Weights of a small audio embedding model.
Model: log mel input, arch transformer, activation gelu, layers 8.
Training: adamw at rate 0.0012, 14400 steps.
Rows from block 4 of a small audio embedding model, named by matrix and row number. Rows with one number belong to one neuron. Each number is 128 + 24 x the weight over its row's rms, rounded and kept within 0 to 255. All counts start at 0. Numbers have three digits each.
After each neuron's rows are labels from the 100 clips, of 14976, where the neuron reaches its highest value: "lies over" is the class under the peak. Only what is clearly more common there than usual is listed. The data: synthesised sound scenes: up to three everyday sounds over a background.
# fc1: MLP up (model.blocks.4.mlp.fc1.weight, 1152x192), inputs 0-47
# fc2: MLP down (model.blocks.4.mlp.fc2.weight, 192x1152, transposed), outputs 0-47

fc1.516:139127085123150141105173196111107125098149148111097139135134140138149146194123144106140094146140143146105143113118119079089143115147120135134099
fc2.516:150063128155156125127109176095103093094169156091138134105123142088138081158138153070101091121144157186133145122122153114124128108103105102130116
lies over: drum roll

fc1.502:167136172147142115096140137101160145109103113123154122137158092181148088133135113152126176131106162112132130138128193119127163153147151121102121
fc2.502:187125136142101111113144126124126143101099108153183168152115091126171107101139109142144157122095154137082128141130133118114160152142128135114152
lies over: coughing

fc1.695:132123135121182121119177121104105123105075106166122144109150148136188154086101116120138121117157133142108147126102149111161106122128145114132131
fc2.695:119085153108155120130174128120156124133128126107095143161121122139174127124113087133167132117120121158132111119102118170147084110122155124108152
lies over: ball bouncing

fc1.616:123113127139171055101134100133107138094117123146142128099104089125188133113109145142135133103139138101096180128109147093152124109144169071108097
fc2.616:110108122131132111152160138143149120163139080147161163173145114106156115099122136109113111148096134165100176137157129128087143103095157100140075
lies over: creak

fc1.388:147095134171138131069131137121122143149109137132137131104177145093127156110098159168104179136158159125091145141119118125115129118111124160168109
fc2.388:111102120100177117144119096144149092170103149118141151138133133126117107106135102132101118122076140146137123135130151165148145129128138173107110
lies over: speech

fc1.562:090117075110140119109167122128117159155123151120103136111163123132105137120128122131148089178111164133116120138118132077095151203123096141137129
fc2.562:112132114116134128145122118147119122134119167146108107115156125113131094120137135091142096110108154125185119107146138119099136108139097117060150
lies over: footsteps

fc1.664:143117112144143129123121167124121154140111106109146157136156137129130133124128139099106120147127165143097149085093118129116121154096112131161115
fc2.664:148134137123141143144079116147094072125135194157151087127100156163107109128118149130102140100105170135128106138153125138122148169120091144122127
lies over: spray hiss

fc1.88:123106102170168088107154155120091192115116148113155129117133121127137145091117152155107133131172191122122144144122100125089129147122152100145103
fc2.88:147106108129159115121169117112125131147115145125171143116140104128131129096131123156117143097125137145108112155118142170105176138129120139140115
lies over: fly buzzing

fc1.127:156143155111093125126105122139123134137135124138157090141140132149133135127139129175107124166154167147112118143123113099124172120104143171152141
fc2.127:140138148127112133118151120118141142105102113150180119150102129137167107126072090118127139100108134127073129140124156128158132163162099153118085
lies over: snoring

fc1.428:158127125125123088095145100086154147126108104115127108136102135120106127133146146105162150148121109076110142074108129148162122120122120146160107
fc2.428:148118144119131110112163101127110139109124124127157095137114149116144139140101119131152164125114106137089157135075150141157076149153106148149073
lies over: creak

fc1.494:137102101146104118114157128112111148126111144136123126081130111165110112162123129134124098167106162113128120118123123089116133162148086156124118
fc2.494:135146127129099104134129111166146136168122175153118089112110160127116090096148146111140098096114145095164077104154123160089133120125109101092134
lies over: footsteps

fc1.481:147110135124162131107142170082145177112084137167139133139132127156121118130120144132166116150122108123122097119123101120167074094153120134128126
fc2.481:117161124125126097163110096103158102119122143123126095134108133128105113114113151131143124097137124095177096143116080104172092158155087104103106
lies over: car passing; laughter

fc1.738:163160114110139119119117122104185132105085087101169101126142133119156131110113115114096148128142160085112134135131140081112133144141112131112108
fc2.738:165114136127107081122164154143156116119111109132166158181107115115152084067155118126167129138127125139101132147138156104103147151105116109085099
lies over: coughing

fc1.648:095136068102122102143172091132134137124082120152110122101146169126125106114140169120132111150101153127167108130095101104112142150132083121138140
fc2.648:107142124112109135136147102105140127140130186123104077109108133126111097139153118135174122118094155118160086125133118110125135119133106134120138
lies over: footsteps

fc1.294:107106060154136066097133124094124143099116108093125126122093157138126157157126172131133118136089091110086147154100129126130137117122156133162119
fc2.294:109154125104118101131157093134119162110097128129128144069133085141105176133146129140159151117142096058166129148104130111127144146095147127085143
lies over: whoosh

fc1.712:085134120141094099119187128123145155177129114108147125119124135091104156149121138143142145152139153114127097106149087137088116150119134126162121
fc2.712:113134121157132109131141120137118108101147162151170125108114149137171136114088127127104119110140145123101135158088154175117113153113144125122083
lies over: explosion

fc1.465:133098109149170124111124224109122156133112105141152117147114164150149145145122132120129152108117106064129134077132139129161112112142068111150090
fc2.465:137088107072115135157140160106121151142122146112157087138159142088131099111088102138149106118116100163154083130136112157133110116131098157127141
lies over: creak

fc1.667:075123118128126098138176170131167152120110130177152129113130128147142143135107113124152122139152107124124162113113103093128132155130146118127094
fc2.667:141119086098168100098150131157106151138120146111135110109135106127149176127153105150180115125115099121120146116105089109138162091125134136138127
lies over: beeping

fc1.733:107142160133169091113161126143157122146120149164123146148117081130171126131147104177183111112119097130138121126122139115139121128106107097149128
fc2.733:139079107132145089064150120117123135112147173139128111087135131109143121126110119165125145116101145145102142120103144145129118124106149150166127
lies over: siren

fc1.171:131076121113127137136149125093173160093110143142176108137138172144137153139112127063109154136089126110127144083125144117150092104183106171138077
fc2.171:146107126130106144149128152123120150132096126156127101132097141161121145151128144136154175145097156113107149101144121122125161147145099119159116
lies over: barking

fc1.233:089119105160090141153161161147146132137173138149128103124131081153136138135134110154141096191180142170129133139135105125089114142125108132146093
fc2.233:096106132143135118128144175134140128124156155123170127127117132123153121135066110107119097106138132151111133117136142163124099153134133136159077
lies over: car passing

fc1.532:110177152160094147137128129157158160162140131128135135168112132120086161140136088186104148141152161134158139139144111170132115122104125145146156
fc2.532:096135097174141097139134134112136116106131161154108139088107151115132113115134150105118135104116147086073131125120134143118126149127164145147086
lies over: howling

fc1.448:089121088139149069118149120097174159096137142160122137132112133171131129153135116140133116152128136123135104110129158110141136135103127113149087
fc2.448:158080134072108175139122161115083061108183145133121182128113116121142124144141121117147118105120129129125122121077090108144118121127108119118152
lies over: church bell; footsteps

fc1.91:150072119139127102161144101074133136077102140116112127123146158134137143159127110106109180175096131141077219102094155088172104149123136134162067
fc2.91:128110134109140138129134100113090090131149112092141111139142130105106150108139114151113161172114107149107174144102161080154159130103126168123111
lies over: thunder

fc1.332:127179154135116126108138134092134119129136125147177149120096134153152132165137108115156121105114116093135151074089159107183049118145096116149091
fc2.332:127095079134114065144174133145152126120168153128140104102143124114129101091092106093149109129124148151134129122128107139134103138121101129140078
lies over: creak

fc1.356:141103134112094126103153145189179093149141124090155118150125102143116154120117137093130090113119134144134134151149153160126089127123139102148124
fc2.356:138105101129124098107147161133124118114130161164174120123115141135150121122104164100130132106103157119070135120131135155121111167131113099152092
lies over: explosion

fc1.527:118135092106121126151177113101132168145132177129123125098127162136109119156132130139156166125087134114151104110143158112132131105133122142126142
fc2.527:124068115091115127121149129118141132155124188125153113147109176122088092140136118132149092139099146170103112112149125149143099139116058118144145
lies over: footsteps

fc1.716:139118133108158098156170133151163152126079097182133155147168092127169125162060153122126123158115115094132155100126097125120125145137124077125095
fc2.716:162108131108145100137148115153130118136139094163150168157149086092171089087132117119103120115122111166085143109138084154129127106117135100114109
lies over: water drop

fc1.581:141129066159200110095134164119126155125115134143143143118117101123192143083128125168115138136156121127139123175109121121132149133118142114135139
fc2.581:193091129139137119106167096134133118151123168116099166125110138111146120110120083158123108111104127148096108103086116183132109125142131161139160
lies over: fly buzzing

fc1.259:118127168135115126090108117117117135134094155171131095079121137166113139122125132189131171143163135146114130101125105106141139132101113154145131
fc2.259:153123127139165094123132121135077140132112151139159143131127065114160130128114106167126142132106126151105137102119109132131157123145093188156116
lies over: snoring

fc1.509:138102125157162150147150132096176124124106160130111088135146131107159146130114112142132142169164090145066169149142123110153124159090132134181063
fc2.509:139130181115160137095125097114092129125134137096117116109139145160099138097130147151089141132121107109118105072089106111181131154097083183150130
lies over: thunder

fc1.107:092132096114209152148129116087103186130098115164112108104132122131132147151095151135123145134150129087096127144128112145139095161123131162114129
fc2.107:104155118097155135171123083124124116125135121137136107100130131089117113130138117086116116096130104136117134130126145153172148107109149152087132
lies over: glass breaking; spray hiss

fc1.207:134096093138163101148150167066150118143162134119141145123115099167135110133145129140197103105101147084126138125134152123106107080120126133143111
fc2.207:144088132150143150102137155136097102121176115120122181162129107116173130100124100133138106122126167174093170111104149138105135090101185119142134
lies over: fly buzzing

fc1.640:126135104153121130107118125105134133102120160167092096063128178113143115133132129163137084098157156125115126127115134133154077113118135158139112
fc2.640:117144144122113069187116134132165157120090145168128138103102178101119104124083115126131134133131135138094130123128104158165148134140063157156088
lies over: barking

fc1.50:139123102111165101134141137144163139120112110149168122148117109126181129150097121092131123153087112139121138118119124102103151157115082085144066
fc2.50:156137134075126121141121120146161096118126142160094136103135104144178116158109134093119087121143103144119135123148102150088085108132107102093118
lies over: water drop; beeping

fc1.128:090105089111109092162140136125148112093125106141087136107149142116140110140134120145133137129158134165131111157160108157120176148112113114150110
fc2.128:104125132150086118132121128116156121151119192105170158097118177154145139142117157109114081134124119133094118147142160139100120150108122128130089
lies over: car passing; door slam

fc1.220:168148100122128093169122131142124145129120090131122158123102090184103135116107140137151139152119080100149111103118115103110149105114131134149117
fc2.220:180113112109114111111122097120104101149125122168150152158118105118138095097160146116130122102078130119114133142120174137114128099134108120116089
lies over: water drop

fc1.120:156133125086123149132159159143186155154127120129111135135146099129108169152123153109121153133126070157131113097135101142098154127148083108107120
fc2.120:170116131101163159146149162129139122094122133129172127132107116131157120105081105105120123123079092135085168153119132137122119137155107152141072
lies over: explosion

fc1.209:111111097079114155148097141137148125104154144165138175079102134147088113139113116116156101090144154147081126132131144124166111110181114133138142
fc2.209:109154163115147141162138143134126152124116103108140181102161113148109155117105092107135141161095110119119183107113136135123141087145155143122080
lies over: siren; meowing

fc1.140:115105133145114123125120166146155156104104143164156158144121161151096116142109126119165123135115136142080164087119146133148096112113153122178142
fc2.140:117153143137138162168137154128130128113138134126165155078132096179084091114132141126121125159140152118131114094101131145090171107087152146112139
lies over: howling; siren

fc1.723:071147086149137101158147119148108125134095135131101106119135096155131167152152126152119127159125133097152125153121070109100138156120135124119139
fc2.723:117104109141143097105170102172140122153134162123186110112129124095115100111128094112112139109080119126140149131149133138133135128103095121158069
lies over: fly buzzing

fc1.358:153092114096150108122172183107105154121139120127108122121159142127136133140098144096153115138154101138089143121120134086119124109133136141105100
fc2.358:137091111132172129131135143145092127119159126098121130167164092118131111174146128096148105160080132164165165116116169120104172100128128122106142
lies over: drum roll

fc1.232:082105114125123106129164125110156120106139086109167117134171127130133164118100084119124173180154116149133170131164192144174134109124147140142134
fc2.232:099139095144141131133129088120142093146119164125141109121126170097127144113094105132106143150133141154069166173119171118149134154097120169144068
lies over: thunder

fc1.444:119141075091157142145116111119115149140108112134130096114131127084138139147103142097134131124134104131113134137143124125106117141151120130134102
fc2.444:127148078101174133123154099135111105118136120141131124097120085115134128115134112128117144068109133119119159134126111140157158116160130153107102
lies over: glass breaking; whoosh

fc1.247:167099110119126087134139100126123143140105114122147143148114103128147142106132172078109136145144119090086176105092123123121094107136120133150099
fc2.247:179089162077149094141142102134089082114123110151160140155136079092145136083133128138112139118112119138139171139104124107124161121118114138102106
lies over: water drop

fc1.402:087115122111121103184119175131172144161135112118096107158150110145127160156114112128157156178152128090121138123160108107117099123123109129115097
fc2.402:123121142168139089130128136145156118116136140157155135131074131121148129124124141119138129120121112127102141128128152147096139141120125137150032
lies over: thunder

fc1.214:114121106063150159152140124138147133120138116157130119147105128123174134145127092128110121129100107122080144152158108112158140143107103122146105
fc2.214:108102130104150168153138138115112095110111145116128113106125136122150124155125108096109126150096128168065159113093116118151118142104110145127107
lies over: church bell

fc1.100:132146145125103135095122124109157151109057099140146119164118109135156128120149123147129147129128152085112136135112157073104174174130144134122120
fc2.100:164110104145107117124172135153144160079108085143154150169121086117172110095151100153182156127071119134098153159126156118113155150140145106102134
lies over: coughing

fc1.79:126126122109106114121136108111104142135086150129101160107118118168118093132128109155158138161107180137161112113138159090097160156098114141133156
fc2.79:167103133110099119124150103123109144152125143143116126140116120122140119126130139122143158112075159134128135108150138124112134096142096133120159
lies over: footsteps

fc1.101:102104142103118145159107183124171147099142174144143167128097166175081125128102123109172107137121147133088151084120152134112140107122142106151106
fc2.101:122125161100135152171152163143133158094099107127125168109149103173092146085096112114149128167146122133118159106116112134106157090128157116123100
lies over: siren

fc1.368:114108116147118128164110179137157151088126148150153141126105187183100115134109127098124101137123143153107158107147138128120145118123122101172112
fc2.368:111140175087112157155144172137131152092120129128129185099149091168107127111125120097154104145145134135121134103118121136091128119131151118097104
lies over: siren; meowing

fc1.601:126119137161162152129151150138104119088139131115146136113101171154159137107131101122121079120142122146113152116095088111160132084091116173149143
fc2.601:163101185160145130119158152151132143126137123136137160155113132123137110089114086133111125118117128165065163065130102170132117099097124129146097
lies over: ball bouncing

fc1.375:133096104156161135134126139109137131118118153149128126168109154147130109146141170101126141106092134069124125081131165120159116129164118112138103
fc2.375:089147086114131140159110110108154110150134126136112114157121147112124107120108110110141103098095064132138102144183123094171130135176116145122116
lies over: beeping

fc1.373:123116070149119092137172091131142116118135134128109148101157131117111136102124116161124164177112133121115169116102159112106142148110110135129114
fc2.373:086145146144097153142114080157113091104131162135150072098131179120087117100137108127097123158105166166117151143131180127135135157092097149106133
lies over: explosion; thunder

fc1.115:144155156116143120116108114076104126106080128152142112141102141164172108128129132154192118106127165098114121128116135125156089101134094123113121
fc2.115:102118110119138173148108091123148120119115154142134125088149136141151102116102088098117095111104172184088120156143109165180078127094119149114132
lies over: drum roll

fc1.421:152125109152131118118137136110164167127106143146150115158104155153141121139123110148120126179132189091070127130100143107091145156129130132164123
fc2.421:159158086121102119148127091119150107119121094155130129131141096110172129128138112110112146108120096115110126170119161096135163170154131129069136
lies over: coughing

fc1.649:136124102134131122081145126069168134122150113143118133131090148130117137174125136092150104147142140128105096071101152114150092089142111133145086
fc2.649:139113164169114119156138113077168118094153152123155123130086162128129082114133119106103124154134144112102121138117182145154093120093104107123099
lies over: creak

fc1.335:104104138146158094064147139115085143080103141126115126122126110154136136120137127165137113138120134099133166138115156081113151163083139102141101
fc2.335:084134132147071091093184139136159152117129133116147106183132120130107125125163113147177120126102113116134135121163151111124140127106137060139085
lies over: footsteps

fc1.381:108109096119137075125172137103143172093117160154121107091155146108125129111130118130153157115141144120121118115172101058134120141129123088144108
fc2.381:090135117111129115141144152177146164133107117131124133147120111161093173139158082121170153172126127117145174077127128114116147110130146139118090
lies over: speech

fc1.463:144076149137121144082111101110104128111141157136151139148111170162126141137175147131188103111140111125122129138114137108160089117105162137154115
fc2.463:117111141133122117157137084119150105118092137128090121129088096143165132141152111132161086111131117133103143143129125106158092134146061101166107
lies over: melody; mooing

fc1.672:157128113128169138128115125089101191122117109164128102086148114113120178163134171138094153163130128092119147156110109139147105164150097138128122
fc2.672:094165112102156143157109105128140141117089154154168100079129130105114124133137113100102132079139120109153126170138158125146160144107122142089124
lies over: glass breaking

fc1.743:145152150138141128115144123100141166048116118189139132098167117097124140108094134126156171109142133091130130119130121087154101133110133079139095
fc2.743:105179157163102142140111133095125110102138127146120130125123132153146157084128131120096155157172156079137126160121132097112094136110137106102088
lies over: coin spinning

fc1.288:152153109150153095158154093133132144112074102142122129160104133144087105114131146128127133141107111066100152138120148098177132145098144122163145
fc2.288:096136098131145127129139126125156114100125148137087091137169165092100117151139188164149154116151074119097134161119105143127113131100137119167095
lies over: whoosh

fc1.40:147093134143109122173169160087152159115071141137154118148139153177102146148112101126152164163125110110105148052136175130146093116147116173163129
fc2.40:157105107150093132119149149111090134136083164170178096106156121158102145136088164155134147159118158118118126144147163155128127173147105163163101
lies over: laughter

fc1.269:137108101089188154148121091114120153142120123156095087117095106109145145140099140143128133130147089102128130111101079131134103099159109157137143
fc2.269:112185107107174123130142088159136089139147111147130119096138109102158093153109096124122123072129118146133135125120151155141137146146134157104138
lies over: glass breaking; whoosh

fc1.193:129113098136141124123166138094125171123143139111094137117137109148163123145117168142128124154179110157106132109086127117145138129108113178143094
fc2.193:157114139175141136089118157147109143103147145123144127136144156107155097167105138130117096109142160149119141099106133132089131088147112129116137
lies over: drum roll

fc1.533:096147149182149107101132179148116191127109130136187093128147096113125177124112121140185167150124129098130163141108116068100156140091146092168088
fc2.533:063156129171136094106145160127109171118114123142138124113135142109180162100128134163132144130172162102125130160118128128106134141120160106126086
lies over: coin spinning

fc1.451:117129111138126114119156146121146150111126118121163106096100130127143130172117100091144132125097138082126134074144179124171056114130085132160094
fc2.451:125127151142098128117148117112130147160121128147158077128114181105133060114084121119105121141129157145093107100128168167158083158128098120140104
lies over: creak

fc1.756:132136120148101115087105115119144196151110146152157116086109146156122184110112117135166111120122109076113107156115104136124119099146133164153082
fc2.756:134136131137115135093147128140134156121074089140169163128149165139173159099107133143116154117093119120057128132121166160126118169143145139150096
lies over: spray hiss

fc1.146:163128138153151141112133151138149126107087092143185123136089129135135137113151118142140148134132167117118165138099153096086157192130128119128116
fc2.146:179140101145112099115133136144145119148124128131161148161112097103176097096153129170129137122119134142084096142142153123094178162094156126118134
lies over: coughing

fc1.538:102113116100156116140128126102120136127098160143120185133125153128096123171089133101150109145097114169077139099153160128094113108138143134151095
fc2.538:100121139130138136129133137151115114078126113107114142113158139115102117107116103130118138153148143142142165145111127099110170139119141119099120
lies over: siren; howling

fc1.488:125077041123109146150152076142130130109149154143116102125145141102092125110127089130130171161089133141097216124134142092139148164121105150157077
fc2.488:119094146106113143111111135126081096109159130101143120118142190098108118100125110162118148146117133179080165122132154101134145136111108152115114
lies over: thunder

fc1.17:131098138094117135164115205139150152096152126144149175139108149169086128109095128096141103136111131138091159104131150115123140107120141117157088
fc2.17:137136162108122135159155175147126150082118109114131186093148099165099125084116107091149127151122138131108177107103106147102164105141153109122107
lies over: siren

fc1.230:112136105149102106161140153136185160108106082129143108137094111095161128183113137116133132189144137157126116139138125124144133140128104112157103
fc2.230:112091119135101127136129171146150135111153159143145112114110121109158112170086091077132104100137093164148120135131090183108063132106125093147096
lies over: car passing

fc1.173:113148104131114120138160141115148146146114140152097117101173085141117118136122163164137097197107161115152116112132117092098146152114106137124111
fc2.173:105118126140077088121145074152163153127114164137160104100087137116121107079161084129139098114092154131160146116133151124135126113118077102116097
lies over: footsteps

fc1.599:116143139136112079116149143136136124179162096069115184142120093111100119161121124150154082161137146128139095102122126156111122132095143149144160
fc2.599:128083105141140088099127146123086115087159152141168129113126160111126095126099172111138122116139142140087155128077154130101130149126130127123091
lies over: explosion; sawing

fc1.425:098115086094124122086149144135119152114095098124143101135113180116101120123100182121125140135137149135120114135155123102123145136146118121148134
fc2.425:106113083089146144102138189148097108105103098131131141133135141118112122127119142103119117108115141145096164121133096124118140169165106135122121
lies over: laughter

fc1.111:094137155105144139151097169111142163079119134156141151165115147171113104119087115088154097162136140141113133098138154131125127130122140106121127
fc2.111:125078156148109133148156176129144119092091129109129189106134130163108126078133109097124141141098154159098170133136138171086133121132127140135109
lies over: siren; howling

fc1.346:187117121126142101144136114101138154157095086138110162166137106121134113135117155128143119150123101101094164100099117138117113106139171077140110
fc2.346:172122118106139088143125104156104083112120085142124139138140086096123126113158135101113150092102104120090164135105117129149135125123116113114078
lies over: water drop

fc1.469:180095108137115115134154152131158146117091149141101147111178107131145166120142116129143138100149142109105110155136102142157100149148103092142119
fc2.469:146110131110162123133130096132114095153117150133137089116155101130116135123101106147125163129104097122181086138104125150124121147122110169155134
lies over: laughter

fc1.385:110111139158127136106121136110106146107144130128180176138130168115133123135107159138111139155133157129096138082090155118119099123109140169154128
fc2.385:127114120170157142131093133080079125165150184088131131115120140128100101152143178153101112130131150107140063142102129150105145132082158149143160
lies over: speech

fc1.383:125129101178141100164131131128134133147113171139115149139136163144142134129154186140133145128170120100118144104093096126094122131157135123106137
fc2.383:085130088104150126087140102182129067130132150141181140107134161093136111108126119128110089141114144171136145144108145100078166161122124156105063
lies over: laughter; doorbell

fc1.251:145128103114142123133126126103156165101113113160135126135133129164130139153146097110147166151097093122127154097110165070136128128110168149135098
fc2.251:096185112130138138154085119141180144127165170117133112128084105153107108177124139100107118112110132110173103120114136127150133149108096133099191
lies over: beeping

fc1.386:151116143107155098098178108154144137146155108125141145117141116146168132107091170086128092131134125122116122104096132135107106135137106099121127
fc2.386:165113130089149114138112116137131075155160108157152147128149120096145089098121152122079106110152150168099110145105109162124118151120108126110119
lies over: water drop

fc1.341:113099052114085128079149135108124128105126115139142115110136153100095135099112121110147157124127120137123145149182119096148155136131157146150124
fc2.341:144082128091141139115176172107139127149137111044158145122127129150114154134136105106160117100114110141119135098122117148142141106126127142152104
lies over: laughter

fc1.764:147146091109107134108147125106136141111115109135167137145118104135150121115156087115118094134120140113101141159135167064110157157122131138131133
fc2.764:163129102136113136118139146125147113103127091143166140161109091093172079099160100129139132127081134128095132153122182135112160145111145135093129
lies over: coughing

fc1.78:124119109078193133150130123118130162128122090150083142166145115120154179204068172103126132162094081109132153158104117096103121132164109138115121
fc2.78:142138108090165153119130100138136117124156111113096139101134114105146123173121101114147121076138097121138106077100122137138112101171115167098152
lies over: glass breaking; spray hiss

fc1.747:147161114142144123102142126155124127168139114121107151115159176126163119127069158157136136128159162136094127126102132159108121151153112118141121
fc2.747:082122099135128106111124131150147092129114157158138156102121192103123117106115165123119089126155182147083130132106110142088106169117120122119084
lies over: sawing

fc1.578:149120106122087148126146136120159128068138131169150125114108125116154125118100083190153093104136133152146122106121118156146085098129126155136122
fc2.578:107147102152069118084148117153139157134130139153180070126127129092113082119120117118150124137093123130139137124117110139157116182125100095143111
lies over: car passing

fc1.554:132137090135148166107150101144119147117135124128133133118115121134114138129154140127126146124105114086110192129133187090127134130128155134140111
fc2.554:111166127129124145130160098128133107099098089154112145125149104156154167096114138171126152115132092104134149146112134126123103091131124124109083
lies over: sawing

fc1.696:078144124122182132124146144146115143115100094152130110154131122126160126149087128163146134151153131137096134127103141137111122125132122116141150
fc2.696:097128094150127146120149124188118103149137111173124156135176130073151104120116119107103122103103168158100156151159109160100096148149146098096109
lies over: sawing

fc1.92:114103116132141153104131148126141125127165120104081120145114154115152128115155128100122130133157128142111119144193152119154118111112137101143137
fc2.92:165118123140108104112152182108150116122117082121110123142113154118121138076129151105120152149161122144065126127168091099147134142114114087174072
lies over: melody

fc1.551:127122118091140134112149162107130128114077163151132151155178128169138104125146116118126141157114137112105131145157136069095149163172120137120136
fc2.551:176109137136056133137143120104145093092125150127139161141085129157131092106130116141125139151094144136097114146124196159119155153111133167101130
lies over: coughing